{
  "activation": "relu",
  "weight_standardization": false,
  "depths": [10, 10, 10],
  "muon_scale": "match_rms_adamw",
  "grad_clip": 3.0
}
Rows from block 12 of a small audio embedding model, named by matrix and row number. Rows with one number belong to one channel. Each number is 500 + 25 x the weight over its row's rms, rounded and kept within 0 to 999. All counts start at 0. Numbers have three digits each.
After each channel's rows are labels from the 100 clips, of 14976, where the channel reaches its highest value: "lies over" is the class under the peak; "strongest on" is what is common among them. Only what is clearly more common there than usual is listed. The data: single English command words and digits, spoken by a formant synthesiser in many voices. In brackets: how many of the 100.
# conv1: bottleneck pointwise conv (model.blocks.13.conv1.weight, 128x272x1x1), inputs 0-67
# conv2: growth 3x3 conv (model.blocks.13.conv2.weight, 32x128x3x3, transposed, each kernel summed), outputs 0-31

conv1.32:517483512507489501503519506486497474501553485521507525544519529550500522473471490510490507534503548508519492472475448518508515532506475519513514498514511479484500506476456508491493492498489454483512492487
conv2.32:502527520468524485466513520556502472506494514520514541475531495461527458533529479514490498513482
lies over: /oʊ/ (31)
strongest on: voice: child-like voice (83); intonation: rise then fall (73)

conv1.106:478496502511488514459546447503533546488510485525522472456524512528471469502475502450447449523482530539493515529492453527519501516523547501501478504494524498491521502491542463478507497543459540527483459475
conv2.106:494466531548511514491484506480543488496572503468539506500514514499506494523530519488472498466519
lies over: /ɛ/ (28)
strongest on: whispered (64); voice: deep voice (56)

conv1.107:518494515523508499528500508546484493523499465463483478511476522510490484509532480484515507510494511529459532497481513510481488472486518486511487459527493514524456479525461471496539493451539502498502489473
conv2.107:546512442485466510500488520501528497503495511483513524472487498483533511540441506461490492469493
lies over: /oʊ/ (27)
strongest on: voice: high voice (77); intonation: falling (62)

conv1.92:482459486480549451509488458506518550469483469558567472535486520444531479540518496536485516514504493505502491513526517449472486543508529474480514488472503527510510504534501524495478539496501542505472507514
conv2.92:499475473485505506478510480493530494515537500571499504544530473536486508488539472495468478497524
lies over: /oʊ/ (33)
strongest on: voice: child-like voice (65); intonation: rise then fall (56)

conv1.31:506482495507559468484517493530509443548471472562486519510534472486535527500496473525514501528505481505475471467483500484531462454519488537494541490535520492519499513502484520469560524515520513472523469489
conv2.31:467465493484495465491517478496570510519505517530519523514529517529459512474547487501479495514508
lies over: /oʊ/ (26)
strongest on: intonation: rising (66)

conv1.80:499507486521456502504483458516481531508484483478511513508507527503504528476550494476545496513492501539517517491533506514486455499502512507495488468502511502483495524515464491504519511475495471508501499498
conv2.80:503525500469507518489508544494522468452478502460491474449483506516527491558486496485493512518529
lies over: /oʊ/ (31)
strongest on: intonation: rise then fall (61); voice: high voice (53)

conv1.16:484474492528505430462503479507456519472531499514498509506491525486539472484523502462453470476500482507498493447496491479504451499519505524532507500440522539476483481550486546442469560511489553462485500480
conv2.16:512494470452494528489472439505513529500522487528500498514474509527481489479489491502455451473474
lies over: /oʊ/ (28)
strongest on: intonation: rising (56); voice: high voice (54)

conv1.96:480535526461535548535484466488472527517491480491494492512536521487454539484502504501504490474501482496482553484507451496496537508487479494510523535530471458509465517526503498489489521508502486479463503548
conv2.96:499513468464501526460478516479500495456474485472479453504448479482518507547522512501485502522517
lies over: /oʊ/ (25)
strongest on: intonation: rise then fall (48); white noise (37)

conv1.88:493516544523501496472461530502469507542440519490519480502537465521512532525522513483498518461493532495499538524484501492514506531468492473539511471502487582491505506522486483493482459503509506525458574485
conv2.88:521488510536518509517531477480485516542481487512491493526495484516492461457483548536482504444484
lies over: /oʊ/ (26)
strongest on: intonation: rising (58)

conv1.17:477523505509487492518504482488529467499522437503471490534497504530495460522564467494526503449502478508556565510511505488507502529498474507493502508500467466504514493537472513522504496507471491484521520507
conv2.17:530496495480497493478503515511539523489543509468491545503515507455546524526460456478488494486520
lies over: /oʊ/ (26)
strongest on: voice: high voice (73); intonation: rise then fall (51); intonation: falling (48)

conv1.89:502517492518510487487521426493492467499443477529518539512491525560513550484482518504449470486473501564501488515512488493569482467515547468483507477489504480501533487473487507503513574460528527460492512489
conv2.89:522494479544497531487508497510465516505484509504510486499524529534479478487477569555467490484485
lies over: /oʊ/ (25)
strongest on: intonation: rising (59)

conv1.36:462534506520469497498499493456467520486495457530499487504493490488472517467502491472470505507513478524480530515517490527513514473502481510447478504452554523494523477518507520517495494504484533489531491469
conv2.36:524503538515503499488510529488551511521568509474503535479511517491536507530522472487484499517538
lies over: /ɛ/ (26)
strongest on: voice: deep voice (57); whispered (51)

conv1.38:507447559492522486472539544489471528502493505513479494527505475509546542514491489543565482485480545491469490528532497514505542460506516505507514552517486536502524517504553531499508496483468516484484462483
conv2.38:484496484532519519478517473489496485541474479529522466513509484484475481455544518488443474483485
lies over: /oʊ/ (40)
strongest on: intonation: rise then fall (70); voice: child-like voice (55); /oʊ/ (40)

conv1.59:529470524506504492502492468517489498556491516528500535529469485537520467478502460481481481508492464499533503506476504510494484534521524496471498478469521488480525486492551494483495549512462522471520504485
conv2.59:478511501490511477544480523480503533500492483482519514528532512520485472501468487452573512511525
lies over: /oʊ/ (28)
strongest on: voice: child-like voice (93); intonation: rise then fall (51)

conv1.18:525499509482552444510505495505489485475524466526472476505508480509551464515479497535512504497519487482484471492505473513498551471513476537522494514503485518509515498457488521487485520497486533520484512518
conv2.18:474486469477519514474467459496507498500506514533485518532524464477477462486525498499459450468515
lies over: /oʊ/ (29)
strongest on: intonation: rising (62); voice: child-like voice (57)

conv1.104:505485488532561530512553505453513452481514483497479495493486486478524532488494493464516500462466496502494475523472504457527464501487497503487517483534482496462515476513478535502508472488532531499471480501
conv2.104:508531456484534479484518471534516517506523499524476470457483508494532509531477504475466449514510
lies over: /oʊ/ (35)
strongest on: intonation: rise then fall (50); /oʊ/ (36)

conv1.79:457515500483523467467536492506565500518483483434485497497542515504488488517509480505549502487528528451536500518470528504471528533456512506511496487484510481490504496541530512463532495480477509514495532502
conv2.79:494489492487510531538500527506421496521489528482468479520520520475539522482534469477488509494503
lies over: /oʊ/ (34)
strongest on: /oʊ/ (35)

conv1.93:518519484492499493534504493543480522493457495472506520507467507499462540477518523503504521518475463482528483491478513494518480511513499474486502485492480508525486487504483553533497520543437444495528511534
conv2.93:511508482478528494451521552490511487481484527461495467478479492494534494566488510509494495532516
lies over: /oʊ/ (39)
strongest on: voice: high voice (67); intonation: rise then fall (65); /oʊ/ (41)

conv1.62:558452527479465451469516494499491531484489522542516479501538480488514485468549497473512470486533525494518564517511542510507474489514499466489513511541474512518497506497493509501502500524468474480538525474
conv2.62:504492505486504447505481543508551471513488529488489504464540549503539515491511489485531514525480
lies over: /oʊ/ (32)
strongest on: intonation: rise then fall (60); voice: child-like voice (57)

conv1.70:485478472518523480506477538508520507476500466542504492480514498501496559489545506506465517480502482491493458514503494519517529523478499495493495505497517498450515465494543505534517538481497497472488505496
conv2.70:508498479481517481491528539516524495507536561505530549468545477512501507502535473498516525501508
lies over: /oʊ/ (40)
strongest on: intonation: rise then fall (77); voice: child-like voice (68); /oʊ/ (42)